Weights of a small text-conditioned image diffusion model: layers 12, width 192.
Rows from block 3 of the text encoder of a small text-conditioned image diffusion model, named by matrix and row number. Rows with one number belong to one neuron. Each number is 128 + 32 x the weight over its row's rms, rounded and kept within 0 to 255. All counts start at 0. Numbers have three digits each.
After each neuron's rows are labels from the 100 texts, of 14976, where the neuron reaches its highest value: "tokens" is the input token at the peak. Only what is clearly more common there than usual is listed. The data: rendered made-up planets.
# fc1: MLP up (text_encoder.blocks.3.mlp.fc1.weight, 256x128), inputs 0-127
# fc2: MLP down (text_encoder.blocks.3.mlp.fc2.weight, 128x256, transposed), outputs 0-127

fc1.43:110089115140201162107127113211120087160081146138107133153114165152170142113119154067190145115133127137088168111035143129087127115131146138094118095163174160124101175140178164139089093089197110139120098125124173075099126076090176117190155136164117116143105164110081160094152137160144146108133086119107155084132156075127130085117120114121123112172088169137096173157088075101167119158114
fc2.43:155139178134035108149129143059152144131170118131194152077112073151096113103138129190087096123096131117163120165186099131165124139129131109145133185096082096126156041136064101102201089162083149134105165140122093158123129184167117142087118119103126168136122086125183138161088122099113128135141176134151116153119105149104105168111117174113113125104162077137149127108160203129085132083138
tokens: "with"

fc1.77:092132201146074160061156139147112161130116111127154104155139096086109148123148132120114120118152097078085164158164130167092102139090117163117151072132169117107128150122148165132129135143054152052103086128033100139092173092123056133131150115077161095171108178149136079084151140129130107116166149078084166148086188138098151089133118153119144143189174159128172119137168096151122105097122
fc2.77:139140053099180094182085107109135113129112131120129129139104163164163095136126103147116111115073127169136070121081139105182179101161134102095083188129074128142095107127105086103138093107147132199115192132199145109114095164108181144123094152125128152132150054156112153150116131096123135079082115161136083090164076121152073145108170113105102118032066123138097134106117124119110137179134
tokens: "with"

fc1.93:152110113159126131147122108116192143109086144109153128079107074113061095089123160134142164121110103105126089096064128118114100135141164094175109188087062196148165166160132124175141156143135176094116206108099079060143079178143112134144123138140110184193089125169168120147132171141086135141141150179079102114130094093132180090064111096139145107143123130118162124151197145119141101115127
fc2.93:150146140121140114114137118118042114154147131132068137189169191099185194154125079136111096176142143149137158130162107105131147133104095136120118064192187090081114077116133152099133149091125087172133069131148149159159183079132148109108148110128129095069134140095075161113102119118201151120096097098179160156121129172127100185174129143107130122101116104147058101120052107150109132125115
tokens: "<end>"

fc1.29:131149089157113144107073102144175144128050102140164131099214124159092056067058113121149095159107167076126142107127130053123150126128142132088199135128104136153116110097136133123157110101085122127141079105095101123153123194142153188130148150126160115110138102160170134131118134138188166142159156118133079153118176140132182081156113150092172076165116143115119125135158137070068096081163
fc2.29:096107143151152061143127088070092134089172156144144148143099087149195189109167128121163100128085060192126124145144120087163134123059146141157097119104142171120136078209113172068124079152136121118152147160107146128115095093162150087211112125153156124142163154054071114148084154123144127148152161064127109109161159141127125193094157125151105154113155123111096161122124095149141142157129
tokens: "with"

fc1.136:086127162080132118171110130070141095124132123148144170133119079087135192168087126053153085178137169122108135159083173138111091123140114044090104102108092067159137045109134175119089125188117122167109151093164157125113161142131097093138160116145104054146150150111138128176129127180188119090108126146138103132143121169092076147134150117113126160140100112151109139115179208109133112109179
fc2.136:148169122131195139109137159166079152151120115119079067100136173125138095123149138197105119083146083122162118100136122125169143087166145184164140133134167161101094170146105090096119166056134146109150092160086086155158097112123148149107150158132163174101113086161098122067119129057103174168101147090100170122126140116136164097123109127094079138118164161097163136160058047167163126135073
tokens: "ice"

fc1.233:122095186158104127158121161075168087139117176116095142106110062128121149128142138089151116171173090098147152118144077081093139119112110151133168089141126152171167138112182133140108153132168104111188090152121160132119146132096092109161122134177098054130149133078096064164110154147142082120151159108108105146082140110159159081132091139140217040168152054117170132132152165113086091151135
fc2.233:133177037109167099117088119193128158108130095114163125132123152179143120168138106143107114088089145149152114127130188145148119133171135152196114166117105121078106106148149146112152106116072170149067106091087107127146118132174139183078116124098173181109122145138157179109108083103147173108089101136133130080168141131105115171114171143130080210059119168114075151135122092117182068098124
tokens: "lava"

fc1.111:134064095125142111105107128097121161152093137131128145182162117178123100172084150148112082137106175151158142120084167105154112107106049073111197120151123105140165118130108170141089100113127136116087141081169142188155136141131120171153203120076094104134088129137172181077112116155191182127107202125135109090092119192188154153121108097167114105087110098115104191122091134154141160117126
fc2.111:128194174176102137159158125115137079096137157164106159100108087093128138073160100112185115102121107127104113148175131133091164162146180166132087135099118167105080125120115110139177093147137070129129122142098120070084118130127130146139044177185191172092167115121099084149150159148129100090162121124126133145141148083033122115147122160080156154165103182103161096175191112089151113144113
tokens: "with"

fc1.143:151135127161141161102111149125160134068127150138185120108089141137138131128122092092207097109103097157158203117047142154117098146107128100090089114051168093160144145189132115131146129136112165218167170097079087130137116179077118166097145158126128125106147180133109114112150133133173138095117119198105098166116143124148122105091165147076112164157153127125136189073143143088102091066150
fc2.143:111106144104132113178160084160104139178114138095051116194181135098129145152117155175076138170151161097118047130200119109152144139160150147177148118207116153104138105092119143163117141107167099084111104149166144142142158082175142069184130108159114135148071104116119148143109140161130158147134150076156133106151092157123126180169095120178186095107095103130108070144108150172131173182114
tokens: "<end>"

fc1.231:131149210117095109132117182135099100135164145178134130130150121158152100099112121106110132188179127134142113054086131110090107138166083159085144067161118074171113161117162152162092153098111087195176070164112179144084165128163145142167083090107137102140134168124151167196130120190131093126175123090077127138124188085116104138173096149127162128154122101158079114090117112138103094158103
fc2.231:137148027148172100134097123104141164112101128081131145112103136147137165182110120162115090081076102114113142156176130137145143129156140111170138206099134175071124074155135121072168098118120199113083125085117078094142115145159111179080119167138141155100126086142136149092110117089139183133062143190163136066149114148126112157099156150147067181094146172090104114151121098107159114108153
tokens: "lava"

fc1.228:152097160087148094096127085171135088154155182138138111113104110125121097137151109148112126185175210099162132143140115111086132142120159073111097160176052122185209092147136125131137140155162173113083153131144115129096133156154125132090153142094187107134150114196090115157130140094172173116088160131101144103169158089129099111138103089097134064083123081068149134187135111114102078125061
fc2.228:142157067150118117198141129164099103064089085165056155130121171111103171182099109172123104125105100154112147122132125190160098128141107215120140147090154158102076091114079149144133141132106096154136090143135138141135124145096117081124131113122133128091136146083143174060090109124157180134148126131138129135131117200140134155090194147152125130182132109198171147113073135149165221100156
tokens: "<end>"

fc1.113:088138136159126106094066147136143113166076115147114118118141153122140103106086143140149119159167115102128147100073168046093125104080137059105176097148212156116095111141160149128115094103172105128095085066075125142183184140113193120179149103121125126171169140154078193138131122143179189109094151136139133157173190130091132090110135109092133158131107125084085101101093158135077114103122
fc2.113:142101147149141095169158125114111164074159121115145162122110070145153127136145127145101066109083109155102161163172114177171161126153133146111091176087080146114151049107055152105166127159089165124181150185130086083121091158196108153104124119168155117096092107070167105122086170148139126171158179055078100150103117163142129194122168115151162112155137140120145122134171113102169145159138
tokens: "with"

fc1.27:136134147074207153116149140093140174100106133099092158099109072111087124122157131114142061106111121116112086148086124144158106154073154069164088142122097096176198077138109167128093090173149141132173161086132105117155102181116097201083181104158107116159128075139129105175126161094170151136101159135090135124120176174138171139085143110164145139122101101081197145162129144172087101117153
fc2.27:136098147182053105135105093132137085158163133176165105148153176152168121120076090147127218146150146149154182118146130121097155107187095169090154115131132145097061177111146085143159179074092107132104109142122137121111166090139149065171086140102152132102117172124120162089112110150075090114147102140172123152138082057116098126166121155082106123109157166191084125075119129083166144137127
tokens: "ice"

fc1.197:119098032161084087137100105084108109149164107144129086153120142186146183080135099118103181083085119127119108105129082117133115128105122176116132152152137229161140175124131147138119128129134130150112170152109182120159137076127132154116107143110103129113147151129170171117147121076126147174136144148142102051163185105151092136128137176132107054111116180103037088139119095158159118165187
fc2.197:152141219098173160113136159168156144097122126098165177112151097105127075166136176142148067150168135108141164167120165147117152127163128086139141111113136024110104079127115107133168116134125135101110088106131079146094114172154133109148148095152136156141101096129128074119092130177130120093119097109123143195113072154096157113103109105140148194135136061154211184122147155083080137091075
tokens: "lava"

fc1.47:157126161119127106119131180161116176160176168190150147207082134096177105109108146085144109120170127083147140124120094186150136195128122075086093122089123173132076181125128109192084064118133112140147128165072177110107156135139117066137113100109153158154157119147148103116137160136136079135191125137099075096130140152109120103078144163177124146151177160104125132091112116075169058092123
fc2.47:099136104134132138126122095081157082112093073063128124050174120169086148150136126166122133116086113180118122131132169075120109086146141195167162157180154087135170093120124149062180186134099158127112124110162084174139112110112148188105143187127091100094091128113096172124116125110106168135066141118172186174144134090154127142154143099068120117117094110162141134155143125196092189150149
tokens: "with"

fc1.94:120129058122174104137140132199117104137123169111113108155119132124102126092117086175212090071114107137123120110062143120135096173077162138138171139149121196128139132143162120134112142100141160078161110106103097098041143112124127186075157127164189136120127130187098124150080173104113167159131131129125117101114208118155117089130134136042170124183115127129130155150076142139113056120102
fc2.94:129130209162059119153159079132092111051120127157082158096125109127117103100171139121090146155096142185140115147169160121090115130139118134134069122079124103088111098146066146106178100151158116139143161154134119127182198171119148077148069131107085130150085120104080138113140066103148093119137149101133176089143086111084133161112142141192121160037132105099144161122147149089160152082117
tokens: "lava"

fc1.117:118114183137172166100120145106193152096124142149070140135065098166082119161137096092151061127162085124117140185167135113069142173103136146095148119219167176069155144120130111131080110124168123082109115151102135167089107144144086090107097163087116112130144139173137096109109126155114111144110183133162125046209171129114115158086143141125130167130126095094118105114142159178092079165123
fc2.117:148141098098085102147148099152072094162162126111176135136183149095174141080116165156138187123101161144140126088089112132169100097155119099172098141034102067201096114145114137133156149120104121161155146091147129095172163109106166153178141070164128134125110142096091156154122146105136137112160075136065138215057100099137153119168115122148152103140134136159170164146121103085161165071150
tokens: "ice"

fc1.45:144065111111156103133109165116145166128137098128128132100133102151149107158168144090106113082132098128109118149102143123143089105062139138155111116131152181104111143162189147096139133115175078132139136128072116185152111134122074128198138146187106121119129130090089198107105192076174155143134067142149196098143136119179080146059127151103111133125134167079124188105079142189162141048163
fc2.45:150171150128110149134128113130161085111118151111178122164110117130096147100100111169145145151103144109167137110135105109117146144174122099101156154141096104135134135088080139143154104146105164095097135153181131077092142124142161136057117102094145138145133116124188046147146058145072088103125193107135026129122119128076169102189138131149130161134123070187133104142175114043077116210108
tokens: "lava"

fc1.163:095088166094145124118108172123164146098107175086106149135044149115121149165120177059162099130117091103126148130133144123143116126101132088090195128133130134148060133113138143172077182074119119165179160146088106192163144137120145097213117123127087123152125074078104162173142120103097149122103164126142179130147130104118113171114105163168122174120132134064070164109095125135183103090194
fc2.163:172164127154115150134128097086108122176153074163174096117199067152153105112148095206110148105140173133142115132086126169108123143175137131151068144131130118115189138145107116083181060181156142102059104120135141084113112116126135164048126125149145119126145189184150102077089143153152113142159093125105100133124113151125130069104155118116108112146121117187200128128147150116049147150075
tokens: "lava"

fc1.142:126123122137220152134164108158111124151133134153180215089131133103157110101136132125130105068164111138125149182127099140115152068130169129154133158116116103125137166147176166090118121105103184125185115129112035122086169174116116038139144111060105204155085083136136126143184129134118149120138126145179108109107112130117074093122160089111149055115175167147133082126130150155119138129097
fc2.142:140134118101051121115126144116118126122132134139074051174119133125100180181132112144123148215063159100115115090139145137143110164104099117107098136155133136114135086117080078182139138165148088130081173120166219119137107086141114191088126144156174051105169165127116149096059136097138079122118119145084171188124137116137194158127122148175123152133070098124159157105120115124130141134168
tokens: "with"

fc1.153:176133173139145085112101126169108111120039126145093087122157099097145095172129161207136134123128122133097137181127116137055120149108146107148123146093109163098126138158134123133128097169092198084106156095133121097129108136144109154086135187145158142135204164114066103122163208122146160066130169137123088106115156114123192138173199114080181092123099105130162121122087135149138065155134
fc2.153:093119081115153178151157116093162140138228120111182174144093161168113148085115066054149136128129133135183130080137144135198153095127119161120145107151137090168140121111117116134132140081159078187177105153109121145140157132121144122153112076110096113114061101128184160132077053131096086171121111130169165149152113118116066105112090164142080184110151151149103143135179112103121167100122
tokens: "lava"

fc1.178:081133165113189185072117195155122123142071159095142105107051171079118128137137066096205098142104144073134159110126118153116135156190124088131138154129131165093126076097133124173080139178169120185152136170054131149056123114152120125106196146148146135128166105101056131157124176131116109131116145157145106150161162127132087105131131117106166148126130113105132152075143132068111112115157
fc2.178:166125114130062071182151037111138148115195092169124155171216077188145130112108177142076139102143099199146100158115155097132107115064146168160130114109133094174120180154123122085151117074095125078118125096171130106221144149114143123194083096115104127122107159168164119114125088132145162124154139101094150117135108123117156146112157170141124135129152126154120143176125135173137107120132
tokens: "ice"

fc1.138:106157158085140154096165120122100088141117156095145147111085131122080156085148112062168118145045108177134104106085140142056114085113157111185077157129120130108099177117141118099085125109166156202133089136137096143106155162166148153151103184121081120168138109097112169164176126120124170118062127161142106152155099174146090106125160125133085165150202165147120177095122172051126115138140
fc2.138:150074111147096102189110117139139162110154105161096097174153143152155114161104153161119137108195149090094143147164105126188110191164099138081142099107164118162167074130145103150174125147100084084137184110122170104120115096075113096128140058143149127068108158133118109120074133148156103149204146110093157126116154075118165154118099128137191070114053084100126068144135103190129138118135
tokens: "ice"